Rows from block 7 of the audio encoder of a small contrastive audio-text model, named by matrix and row number. Rows with one number belong to one channel. Each number is 128 + 32 x the weight over its row's rms, rounded and kept within 0 to 255. All counts start at 0. Numbers have three digits each.
After each channel's rows are labels from the 100 clips, of 14848, where the channel reaches its highest value: "peak in band" is the frequency band that holds the peak; "top examples" is what is common among them. Only what is clearly more common there than usual is listed. The data: notes from a synthesiser with random patches. In brackets: how many of the 100.
# convs0: expand pointwise conv (encoder.blocks.7.convs.0.weight, 192x48x1x1), inputs 0-47
# convs1: depthwise 5x5 conv (encoder.blocks.7.convs.1.weight, 192x1x5x5, trained with AdamW), a 5x5 kernel
# convs2: project pointwise conv (encoder.blocks.7.convs.2.weight, 48x192x1x1, transposed), outputs 0-47

convs0.150:168164118128067078159128081142204162128128128128128128167099128128111187128138181128128128098128128128170189154128149180128160128148091165128206
convs1.150:119121101129114105116121116123129137130156134195181211194164130092103115098
convs2.150:093140128162128141105128128128128082167157178172128128052158128086175098105103073144151115161128174128091128128160094175098128141093151115039106
peak in band: 4000 to 8000 Hz (66)
top examples: ring modulation (50)

convs0.17:128166128153189128082174184128088128178128065128128128128090128163082128128172154170128149128071193128128117128059128128128128101097166144128076
convs1.17:126133162162177054071122126161083097115108102106121101104107116087095091117
convs2.17:128144097128186100134128111113056169128103048128221096128128183128128179063161141128112083128128128128128128159128128128128165128101128128072128
peak in band: 500 to 1000 Hz (92)
top examples: bass register (58); saw (31)

convs0.154:128060162128150128128102128128178178128128128128046128192144128128128128128128089163128128161084199128178121171128084105096081163162170128096128
convs1.154:116126156148146154164192225153097138155163118099143113118121085125123104099
convs2.154:058095175083128107168128128128128128193151065146194128112097128132093128105086128164128128110187128128152184159119128128109166128182068128107128
peak in band: 0 to 250 Hz (93)
top examples: bass register (62); filter: notch (51); triangle (45)

convs0.6:128091128070128128163128128128180128166128128128202166174142128128128128097128172128090048144173128128172150128128128128128190147128128128200057
convs1.6:060166114158147117116110114115062105136144151123095158070123069116160117161
convs2.6:128115099128170128128128128128128128128128116175128206206067128128128128128056084070095128128168128085153128128128128041128128128128092148117185
peak in band: 500 to 1000 Hz (31); 250 to 500 Hz (27)
top examples: filter wobble (51); detuned saws (27)

convs0.165:072128128128133128093143128154128128080090091094128110020216128151135128093128128148128079161105182128128157128128116146159093128128117109179083
convs1.165:133104225107108137109181111118132124116135102118154089116108122162060139166
convs2.165:128128096072167128128091095090161156128077078128168128087165145128063128128136128192128095091071128179118172151126077128073150162156128128109128
peak in band: 1000 to 2000 Hz (42)
top examples: filter wobble (99); resonance (96); filter: high-pass (40)

convs0.186:049128128128117101068128170161180128105186128151152084128128128177179128069140128061092114128128159110124128176128165128097089128095128181128128
convs1.186:067072070082093124118166122129107111140114079148127144129110159168175140160
convs2.186:128096128072128128149128080161128108128062128128157093128128128171096182128045128128128128128101183128128197128128105128128057128128173193092128
peak in band: 0 to 250 Hz (84)
top examples: triangle (44); pitch class: G (26)

convs0.30:099087170128128128128128128128168092123176128044128168128128128077062128035064105093128128128183128157128104090128128078128128128128128128128094
convs1.30:153138098103094181121138119105188165123099109176144104104101195162109092102
convs2.30:128085128129128179128149128128106199133128128128122128128087181128128128128064089103061182128128157102142157181128128195083200128128128160100170
peak in band: 500 to 1000 Hz (41)
top examples: pad (58); inharmonic FM (27)

convs0.41:106128128128199070082087128128119128128128128073147196128173128128128128106080128128161136128170075128096160128128091083096175168128128100128211
convs1.41:075146196149138060094183136109097100145151114089097153152101121113149136143
convs2.41:097148105181102107128079104128128128128128066188128145096164081128128128128154128128078128128120103089077178128128128128239128128086128128128187
peak in band: 1000 to 2000 Hz (41)
top examples: filter wobble (94); resonance (76)

convs0.140:128169128089182111065144110210107150089128128107128128128195081089169128128128142128128181121128128080217128084128113128090128128170128120128128
convs1.140:123087073131061151143091115113156171110077101112143148103113092159168097097
convs2.140:100158086078128107128128067116128128128128128058128128043161128050128128128128057128070128128128141107128169128043128138166128128128128128128128
peak in band: 0 to 250 Hz (38)
top examples: filter wobble (61); high-pass (44)

convs0.21:128061128128109186152128102128142103128128192128099064056128128128128105128144128146128161128128092102182209128128192156128187128128128128180128
convs1.21:143199162198214116132146132153121089100090133123122099127112132127119102134
convs2.21:071128085128106167095128082081128128156128165128128159128128128128128115103144087153128144171128074150128128052128128207128159101128064128186069
peak in band: 1000 to 2000 Hz (94)
top examples: pitch class: A (28)

convs0.177:128121191128102115137168128142069128045128128128128128155128128128137084128184070184128104074142128170128128167065128154128167128193100144152107
convs1.177:126121113148128137124142138143109096087116119137127158142133149207223187153
convs2.177:089162128167128128171083085128128163163158128128128128079128128128128128170128128063181128128128192098128128191095184155152125107128171152201174
peak in band: 1000 to 2000 Hz (77)
top examples: square (50)

convs0.176:128071105082180128051145128128179086128128128128128098083128128160140128128128128203062128128128128128128128106128128198128128206173128150170131
convs1.176:091071157164111107085158166129145083128138078125059136136096151093143120093
convs2.176:128088091128128128128128158189097128128115097128128072089128128128207127082128128198056128155128177128058128128128128128128059170159128128094128
peak in band: 1000 to 2000 Hz (60)
top examples: glide (73); triangle (30)

convs0.181:116128148128128128128128128130128152128128128128112128128217128181071128128128128128000128207093128128128128145128078128128100128128178128128128
convs1.181:054042106115131133126125121151089106119098146108119133080119106168183120139
convs2.181:128186128176166128128128128128128177097128128128161128128128128118190128128128068128089128128077185076128128092151063037180158128128128128174128
peak in band: 0 to 250 Hz (74)
top examples: filter wobble (50); resonance (46)

convs0.152:128075128110084128128128159091094090128128128128128128128066128128159091128128128128128128182171157128128067069170160086128128078128102128189222
convs1.152:139125138163153114107116175102114103160190099127114155107050110114168102072
convs2.152:128098072128128144198128128189189089115213062128166168075160128128128128128128122110128148128128166063104128128128128107088128128168128128128169
peak in band: 1000 to 2000 Hz (44)
top examples: filter wobble (83); notch (74)

convs0.160:058128128128075093156205161117128128128111119156128128128155128128160128128125163128075098128168075073071128128204128128176128080160128090160128
convs1.160:057068121119128095098108138141126098140156144171098158127126148080124093061
convs2.160:128128128128128114142182128128128128128128085128128128157191128082220128180128128128083115128164128128178128128098190187128064156128056108154106
peak in band: 1000 to 2000 Hz (82)
top examples: gate (52); triangle (45); square (37)

convs0.5:074128199176128183164160128105128139129053128188128128085128128071128128092088128128170128176128128167199099106128144128128128128082096128128149
convs1.5:149082168105119154082167115129135127132114142080172113145145104193053145117
convs2.5:128149128099069128128087128152149180156128165128128087128128128086097128164152128128128199090145074197184094128151128113065172125128128069165143
peak in band: 1000 to 2000 Hz (46)
top examples: filter wobble (61); resonance (53); detuned saws (42)

convs0.169:096168159128111170128107149202126128156128064128128154128128128128175128108128128128141128072085128128157128178164128128128128194202172177074081
convs1.169:082103087093091108101113126155076095121143161112136163197166128147156163162
convs2.169:128128171087170128075128174128117128128190073193128128084128128090163128128128128172096128090077128205163188100128098097128128128128128128128074
peak in band: 0 to 250 Hz (64)
top examples: glide (61); square (28); triangle (26)

convs0.0:128074128128157160149128190139118083128159022128128128083128161128084147128128106128128128099100128128128183128170128128193187128088066128128128
convs1.0:103101085059072124113118108102132109134141131167174168159156139175167167141
convs2.0:125099085128128128068166153151128128128141128126149128109143182170128170128128166148128128226128165089164121069156128128128179128087074194128098
peak in band: 0 to 250 Hz (40)
top examples: notch (49); filter opening (42); noise (34)

convs0.168:154084178128068128128189128128088106128128128128128128128128178128096128080163195128156161128104093128179110059128128088128190128128049128128128
convs1.168:130150159153137126137146126105144138130134121091106103111121058076070082050
convs2.168:145083145151128128191128128128110092075134145115128128107128203128149090109145128146128179128104128148186158128159104162172148203202128128077089
peak in band: 4000 to 8000 Hz (85)
top examples: resonance (41); hard sync (27)

convs0.162:100163128178189164128163151155170173128128128060128143128065128185168128128078128128094128148159106209128128081128128105128128128198128128128128
convs1.162:161149169173128138139101147134139093086089113137087089107087108094082062099
convs2.162:128161128128155158168192128128128146128128204090128128165064188128128128128162159128084128171128128096175091128064155128128183128128149128085068
peak in band: 500 to 1000 Hz (54)
top examples: notch (48); pitch class: A# (46); triangle (38)

convs0.33:128128151128128087179128128149163112025128128128161153185128128128089099184102142128103166128176201139075128128128104128128128128100160147056128
convs1.33:135145124164182122103149107112196177164170167084107123092099113103104102094
convs2.33:057151086165128077128096077128168128086128146070128128128128128071128143063142146116128054128181128128113095087128128105128146167099107156105078
peak in band: 0 to 250 Hz (99)
top examples: bass register (55); square (31)

convs0.180:178104190128178117186128128145128093128164128128184128145152128128128162128128066084128128128128128179083128061210128128128128173128079094102147
convs1.180:103083096108105058069096085124114138141151134120097114114138135085095089076
convs2.180:105128128104128112128072172190128128045075128180128099128046145108090128128128157101153075128128128128108108176099128184196128128128128128128128
peak in band: 0 to 250 Hz (92)
top examples: bass register (78); hard sync (53)

convs0.25:162128128136081180128128179161128128128128063079077182128178128128128184128128128205128128152091128181128095128155188179128078128128128128128149
convs1.25:108100112122108125157189163147126107118166144084070092102093094072079121122
convs2.25:176104128088157128128128186128128128207071087166088074128128193128168088128128187139128128159128128128103128166078179104128107128095173128128128
peak in band: 0 to 250 Hz (92)
top examples: bass register (88); triangle (31); oscillator: saw (29)

convs0.183:128101128074053128128091152149119176105128128182162128128081128112109156128110162128186070167082128170128146128128119221128180085128128128128128
convs1.183:070109132138122125122125170108140127115121140104140087095127179203189158179
convs2.183:128128128164096054128072128030128128207163128128128128158081128088128143108180128128072068128128128128128098128141197128128128128128104128128128
peak in band: 0 to 250 Hz (34)
top examples: bass register (51); narrow pulse (40)

convs0.37:128165128101128128150111128128128128128089128185128128158175128128128156186128128181196128128128204065128149084128095183128128083091072128163181
convs1.37:065086118107112139194144141146084110105079115088136078091084106108122126136
convs2.37:199162192128128061180167128094096128128128099128128128171128219128128128128128128124094154126214139128103128128128128128111128101076128185128128
peak in band: 0 to 250 Hz (96)
top examples: saw (31)

convs0.28:128128114128082128173128128128128112143128128096171176172138140212134128173107128128128193128128128159128128128128128128128128128133128062246065
convs1.28:164184102131137184183092113120120119113115125118103097127107061111088078096
convs2.28:042128128041128062128173128128143128095193128070128128128190159151103128095128155128128128128201101128128128128094128128128128128178128088128128
peak in band: 500 to 1000 Hz (47)
top examples: resonance (85); filter wobble (79); high-pass (51)

convs0.184:070072127128191128128177071172173128128169128073106128128093128124128128170102152128128097128128128128209073161128179181097128128128148128128093
convs1.184:111150104073129089168107089144100180109078169101161099102138099159114089159
convs2.184:056138200128072127159112128089089128128128128128128128128128088128161128128128109077069163128226128128128128140128186077144094082128128128128085
peak in band: 500 to 1000 Hz (34); 250 to 500 Hz (31)
top examples: tremolo (66); filter wobble (54); triangle (25)

convs0.149:128160128184128128172147128128149094079171128110128163128131128063128128128126128128128078080128128103107164112185128128206128128216109128205119
convs1.149:102105133195201077104152165176079134140133131124104113134124134116089088117
convs2.149:128128128128128128208092190128128128197033128128101172128128106171128098089128128174128103190128128164128112128128092128174139128092128159128178
peak in band: 500 to 1000 Hz (45); 1000 to 2000 Hz (39)
top examples: resonance (35); square (28)

convs0.172:128084086128152128128088113128140128054088128154128105162157128128087128161085128128169128074177167073069128128128168128185128128128128128195190
convs1.172:137109143153127135128139138109090107106097089138139155151154160164205182201
convs2.172:090128181128065083128175128082149128128159064082172128128101128128197128128090175128128097179117128162107100186128128090110087160161128158128128
peak in band: 500 to 1000 Hz (64)
top examples: triangle (31); square (30)

convs0.14:128065160128183076128157143201069128154151128128128128194128128128181213128128189128128128128093128128128128128165152128128072128173128128128158
convs1.14:137135164158132136130163149146124112125139137095101092124098076083069042093
convs2.14:143128128111078074165064128128147165135084128128099040084154157049170105128128128128128128111179128173197128100168128128128128128128101157128128
peak in band: 4000 to 8000 Hz (60)
top examples: gate (51); glide (49)